A small contrastive audio-text model, trained from scratch.
Model: log mel input, text encoder norm rmsnorm.
Training: muon at rate 0.0029, 3300 steps, batches of 128.
Data: 39062 training examples, 10.8 epochs.
Rows from block 2 of the audio encoder of a small contrastive audio-text model, named by matrix and row number. Rows with one number belong to one neuron. Each number is 50 + 10 x the weight over its row's rms, rounded and kept within 0 to 99. All counts start at 0.
After each neuron's rows are labels from the 100 clips, of 14976, where the neuron reaches its highest value: "responds to" is what is common among them. Only what is clearly more common there than usual is listed. The data: simulated sounds of rotating machines with and without faults. In brackets: how many of the 100.
# fc1: MLP up (encoder.blocks.2.mlp.fc1.weight, 576x192), inputs 0-191
# fc2: MLP down (encoder.blocks.2.mlp.fc2.weight, 192x576, transposed), outputs 0-191

fc1.285:58 50 45 42 44 48 46 44 66 71 53 46 44 51 46 53 46 50 54 46 60 45 55 49 56 61 49 65 54 54 66 64 28 66 46 49 41 70 28 51 52 46 50 33 61 41 41 61 51 50 47 53 47 65 40 39 59 60 65 70 51 40 49 43 69 42 64 49 42 48 37 55 42 55 48 60 61 55 64 66 46 39 47 58 49 63 46 50 48 43 56 45 45 48 36 49 49 66 58 56 36 46 68 43 36 41 44 43 48 46 57 44 50 60 47 36 35 52 54 50 60 47 63 62 55 57 44 30 48 46 40 52 49 55 52 64 38 43 38 64 54 70 73 52 27 34 49 37 40 36 53 44 34 49 62 65 55 53 59 41 64 59 32 48 24 51 57 43 38 77 42 43 52 48 39 57 40 61 45 50 50 64 56 30 46 45 46 52 58 52 31 45
fc2.285:47 67 40 48 71 50 56 64 55 59 43 63 47 41 66 46 45 53 46 42 56 39 43 39 65 41 44 42 45 51 52 69 49 65 40 49 46 54 47 73 59 55 54 58 49 57 61 53 48 57 45 37 56 52 47 49 65 38 34 70 49 44 61 70 55 47 53 33 59 48 67 70 57 57 50 45 62 67 50 33 44 66 65 42 54 41 37 49 53 47 52 57 46 54 40 67 51 57 52 60 83 36 48 37 72 55 59 50 55 46 56 42 62 48 40 60 44 60 53 43 43 46 58 57 52 47 37 40 53 47 47 62 50 54 56 62 37 64 54 62 21 60 56 67 60 45 33 48 47 55 62 36 41 30 61 62 66 69 45 50 53 40 55 67 43 55 54 51 74 55 48 42 51 53 53 64 57 36 55 50 55 45 49 52 58 46 50 59 62 51 45 47
responds to: slowing down (66); turbine (63)

fc1.361:33 42 43 29 58 44 45 59 46 56 44 37 47 53 54 76 66 58 45 54 46 60 51 54 67 58 48 56 54 46 48 60 51 38 47 45 46 47 45 47 65 48 48 47 43 58 54 39 56 56 41 66 57 44 46 43 53 37 58 67 44 38 51 42 66 30 50 47 66 50 57 52 47 39 58 37 73 61 42 55 54 49 55 48 51 59 49 47 66 61 45 63 53 55 46 65 50 51 51 37 70 37 51 35 46 48 52 53 53 42 38 51 55 44 42 30 62 56 75 43 55 53 65 48 45 57 38 45 69 57 58 62 36 60 31 52 57 37 52 58 59 61 30 56 46 29 59 34 50 50 61 59 50 35 58 66 46 35 32 48 49 54 51 58 52 46 48 52 25 52 57 32 57 44 51 55 48 60 47 44 44 55 46 34 47 46 50 66 29 33 80 59
fc2.361:39 38 53 43 55 42 67 52 48 45 41 62 40 52 52 53 48 59 47 43 42 43 39 53 52 45 48 53 63 49 59 67 53 53 47 61 37 48 35 37 60 41 39 66 35 55 58 60 38 51 44 43 58 59 35 52 47 61 62 50 67 51 64 46 52 45 81 47 62 61 44 47 59 56 53 53 65 45 51 53 49 38 45 42 56 54 53 39 60 54 49 46 37 40 42 41 52 68 42 46 63 27 51 42 55 16 57 53 43 28 50 42 41 46 50 56 55 43 44 47 43 48 30 44 63 50 46 44 36 31 53 42 46 57 56 35 54 63 65 46 46 58 41 61 45 44 69 56 51 45 54 52 49 44 42 62 64 42 38 32 56 33 54 69 58 60 51 34 69 65 68 33 67 56 39 41 45 55 27 58 40 65 52 50 50 48 50 52 58 46 55 35
responds to: slowing down (60); gearbox (48)

fc1.160:71 48 29 37 49 46 51 39 39 55 59 61 43 51 57 67 52 60 56 41 62 56 54 45 48 48 57 55 57 49 66 49 51 55 57 39 52 49 46 52 39 45 45 40 55 59 56 50 58 54 35 41 60 39 38 61 35 52 54 52 51 50 59 42 59 65 49 66 55 48 59 53 25 56 20 50 45 56 42 52 43 48 44 51 43 49 43 64 45 67 64 28 49 32 60 35 46 61 53 25 60 40 38 32 35 47 73 56 41 57 44 30 49 49 57 54 49 47 34 40 42 44 70 53 62 51 54 46 46 39 39 50 56 50 44 64 52 26 56 71 79 50 61 46 51 56 56 38 50 37 35 43 46 47 40 43 56 47 53 58 60 63 50 41 43 42 64 59 54 37 57 45 72 48 51 47 48 40 49 32 43 57 46 45 57 60 35 53 69 50 49 49
fc2.160:39 63 50 56 51 44 44 51 45 39 50 47 69 62 54 48 61 39 42 49 24 56 40 45 48 31 26 47 57 53 60 47 56 53 58 50 57 47 48 32 64 59 41 44 61 58 44 61 55 42 29 55 57 45 34 40 59 51 71 49 41 47 44 53 47 57 38 41 43 38 54 63 59 37 55 61 47 65 56 48 58 45 43 53 49 32 59 51 50 49 55 47 49 47 54 56 55 45 57 51 46 66 36 56 61 62 45 70 51 28 44 45 62 61 62 50 69 45 60 33 53 45 55 51 51 41 37 62 60 46 43 67 64 62 47 52 47 61 62 47 41 67 49 25 51 58 58 62 46 58 69 54 54 43 22 66 66 41 65 58 50 44 58 63 45 34 41 45 53 56 61 67 59 46 53 49 64 49 48 66 81 53 58 50 55 61 50 48 38 50 45 59
responds to: slowing down (87); electric motor (54)

fc1.46:40 47 35 56 70 53 47 54 44 63 33 67 38 46 42 42 54 56 52 45 69 41 57 55 61 50 40 51 47 57 57 58 70 29 44 59 52 61 38 39 71 43 36 43 51 62 37 57 61 40 63 51 52 58 52 56 66 52 46 42 35 60 38 60 37 38 62 44 59 51 56 54 68 53 43 53 58 52 34 34 50 49 31 62 62 26 51 53 44 67 54 43 28 60 64 43 53 55 34 46 51 62 45 59 44 52 60 47 53 51 59 33 59 51 59 49 57 43 56 66 61 42 45 47 50 49 45 40 59 54 55 56 43 45 52 61 72 35 62 45 45 53 70 62 42 53 47 43 46 55 56 50 55 52 50 46 62 59 57 57 39 44 44 41 59 37 49 43 65 41 44 38 54 58 49 49 44 48 39 47 58 53 45 28 51 45 73 15 59 38 46 33
fc2.46:74 38 36 42 56 46 56 34 48 52 28 50 49 20 46 63 51 48 43 47 52 40 46 37 45 46 63 46 40 45 37 61 23 54 53 60 50 74 38 43 50 40 66 50 56 38 58 68 46 60 55 57 35 40 48 41 48 52 64 44 38 48 53 47 37 52 56 47 49 37 46 38 54 23 44 52 35 48 53 48 33 45 63 56 63 45 54 59 52 52 49 60 59 32 49 48 63 45 75 49 41 49 35 63 40 47 52 61 49 49 31 57 53 41 61 59 52 43 47 55 51 34 49 53 49 48 36 42 51 64 40 47 52 32 40 39 47 50 46 44 70 55 71 50 30 60 38 72 64 36 41 47 43 47 53 57 34 51 67 41 60 45 46 65 46 49 67 39 44 55 49 46 54 46 55 56 42 54 44 43 62 52 52 54 60 63 51 52 57 41 46 48
responds to: slowing down (69); speed: fast (66)

fc1.302:39 51 52 48 50 49 53 47 62 55 53 39 68 49 43 44 42 55 50 40 55 52 48 62 45 38 41 56 65 51 36 42 65 52 54 61 53 52 46 51 43 54 48 62 33 48 53 29 53 43 59 58 54 63 49 64 49 58 67 45 52 54 56 64 60 58 54 43 61 51 56 56 55 55 69 44 58 51 59 39 45 25 42 78 55 41 49 67 28 35 40 45 63 45 58 48 55 23 60 57 52 55 52 57 52 50 67 60 28 56 36 50 43 35 51 42 47 56 48 37 34 69 72 39 53 62 42 57 53 29 55 63 47 42 55 39 25 54 49 55 39 56 23 45 41 44 55 21 47 54 54 48 54 56 54 45 44 36 42 60 41 56 49 46 49 49 36 51 70 54 59 58 49 51 56 39 55 58 56 73 53 43 47 46 50 40 66 37 55 56 42 44
fc2.302:49 56 37 48 40 49 73 44 49 41 40 48 39 75 59 57 55 51 43 59 52 49 68 49 53 49 61 53 35 48 52 49 38 54 49 45 42 62 59 58 48 54 53 49 40 55 46 54 53 39 44 42 52 61 42 36 64 60 54 42 51 50 62 64 41 54 50 45 55 42 41 39 75 71 58 53 47 65 38 52 36 33 57 70 43 56 34 47 44 39 52 49 58 47 58 41 37 50 53 38 42 37 49 49 62 48 43 24 38 42 58 43 39 52 52 59 54 37 41 51 58 45 48 40 70 36 52 64 60 66 61 50 52 34 53 41 70 58 41 41 46 57 41 63 48 75 35 52 52 60 41 51 31 51 68 39 45 50 23 54 53 58 60 59 59 48 52 83 56 51 52 57 65 50 37 48 44 55 59 41 63 63 54 73 47 51 44 56 49 58 48 45
responds to: slowing down (65)

fc1.429:48 31 40 52 48 53 47 43 61 66 53 50 42 43 56 49 67 40 70 50 45 46 47 33 43 44 51 57 50 64 44 45 42 52 50 38 37 59 60 47 37 40 44 46 41 30 56 33 57 49 50 48 51 54 58 61 65 34 57 72 41 41 42 51 36 76 56 64 69 56 37 49 47 58 37 59 59 44 31 57 56 52 38 50 55 42 58 54 56 72 68 33 63 42 48 64 47 68 58 21 39 51 60 38 49 50 47 53 46 64 44 46 37 59 50 53 44 35 66 50 60 56 44 57 51 52 51 47 46 63 48 53 49 55 55 50 57 45 33 52 58 64 57 38 31 67 63 56 36 49 45 57 48 29 28 44 55 48 41 53 65 48 64 58 32 53 48 43 33 43 41 65 41 39 51 53 45 57 57 47 57 55 48 35 42 66 57 42 65 51 49 46
fc2.429:39 51 44 48 49 41 32 52 55 64 58 51 56 54 68 66 59 58 51 43 53 54 64 60 70 64 52 52 40 57 58 55 29 77 48 53 49 42 47 46 49 75 36 42 45 68 58 46 62 39 43 43 47 70 50 51 37 36 49 48 59 39 52 47 40 50 37 51 71 39 34 52 36 46 58 60 40 60 54 52 52 67 73 52 45 50 56 30 62 46 49 65 33 52 70 42 53 41 57 43 73 53 58 44 57 51 55 45 61 39 54 37 42 30 60 45 66 56 59 52 56 46 50 61 48 25 54 39 49 41 45 56 56 65 47 52 39 56 47 42 45 45 57 46 50 47 51 25 44 56 50 42 39 54 51 51 57 62 54 26 53 48 51 56 57 41 60 46 42 52 48 57 44 57 55 37 42 57 56 52 55 35 45 63 56 61 52 34 47 48 60 76
responds to: slowing down (85); turbine (79)

fc1.485:62 51 56 33 47 52 40 55 62 51 57 66 57 64 48 57 53 32 54 58 54 54 69 47 49 54 47 50 48 38 43 36 64 60 46 54 55 45 46 59 39 58 57 47 60 66 61 41 33 59 61 50 35 49 43 53 38 44 48 45 54 52 46 55 39 63 53 58 40 46 57 52 58 51 52 48 47 69 41 54 64 39 29 40 44 50 61 54 25 41 52 45 46 58 37 59 44 57 44 47 53 57 46 51 49 42 40 48 44 31 48 71 53 63 21 37 48 62 42 43 42 34 55 29 71 50 44 35 36 54 67 42 59 53 44 43 39 70 56 60 29 41 48 40 44 59 51 44 43 73 60 54 41 54 52 54 55 45 36 55 60 31 35 54 40 60 56 37 75 54 53 60 60 58 50 49 53 64 56 33 46 66 58 41 62 46 60 50 40 62 50 51
fc2.485:50 55 43 50 53 60 54 53 72 63 53 39 52 62 41 57 44 28 47 54 45 49 65 59 58 55 41 35 54 47 61 52 41 55 43 66 41 51 59 73 72 43 55 54 53 52 35 40 60 47 44 48 68 72 38 53 42 52 59 63 50 49 46 56 44 43 63 46 40 58 60 48 35 47 54 68 43 49 51 39 39 56 30 52 35 35 54 43 45 46 48 67 52 52 35 51 51 37 62 38 54 46 31 77 63 54 53 44 47 50 66 53 51 32 58 70 54 53 53 28 41 49 43 25 67 47 49 49 52 56 61 59 25 50 48 50 53 48 47 44 45 46 42 40 37 48 37 58 35 49 53 55 44 50 65 46 40 52 50 35 47 36 38 61 47 35 36 48 43 62 51 64 41 54 70 36 49 52 45 56 38 42 48 72 39 48 45 51 49 38 63 62
responds to: slowing down (89); turbine (32)

fc1.555:58 41 50 40 59 58 55 71 38 34 64 52 57 43 40 43 55 50 58 48 50 50 52 60 55 57 35 51 57 50 42 46 57 66 48 39 41 47 55 57 59 50 40 47 52 49 25 29 44 33 40 58 51 44 59 45 43 52 48 48 56 40 43 41 58 30 71 55 62 63 40 48 49 36 37 55 57 48 57 45 46 54 39 51 51 63 73 80 46 46 55 40 52 43 48 54 55 44 58 48 63 37 50 48 47 55 49 39 51 55 36 52 44 41 47 50 49 54 65 31 48 44 65 41 69 56 47 76 47 60 37 62 36 52 38 41 48 40 44 47 45 49 71 61 47 57 49 68 44 42 30 57 58 45 40 49 63 30 44 55 53 45 58 51 49 66 36 58 43 51 46 63 40 46 35 59 30 53 50 67 42 43 62 39 59 60 41 60 67 55 30 74
fc2.555:43 60 60 65 67 58 51 53 50 51 63 56 57 56 39 64 50 49 56 64 57 53 37 28 45 51 62 27 31 40 41 58 50 41 46 46 68 42 51 51 35 57 47 46 31 53 37 38 45 64 41 40 41 58 31 48 40 55 50 58 59 63 39 63 48 56 56 41 52 48 48 46 62 53 46 22 54 41 71 46 51 66 52 61 60 49 55 51 64 39 39 50 64 42 50 33 67 60 35 50 58 53 46 56 30 46 50 53 70 50 56 27 51 48 42 40 55 66 42 36 52 41 65 44 57 37 73 65 51 41 41 55 52 39 52 56 45 47 61 37 45 54 46 54 41 54 43 44 36 66 48 51 51 54 42 44 59 59 48 41 43 49 44 33 64 67 51 66 62 57 56 40 65 43 57 52 60 55 71 51 59 58 48 29 47 60 60 50 61 45 47 52
responds to: muffled (low-pass) (45); compressor (32)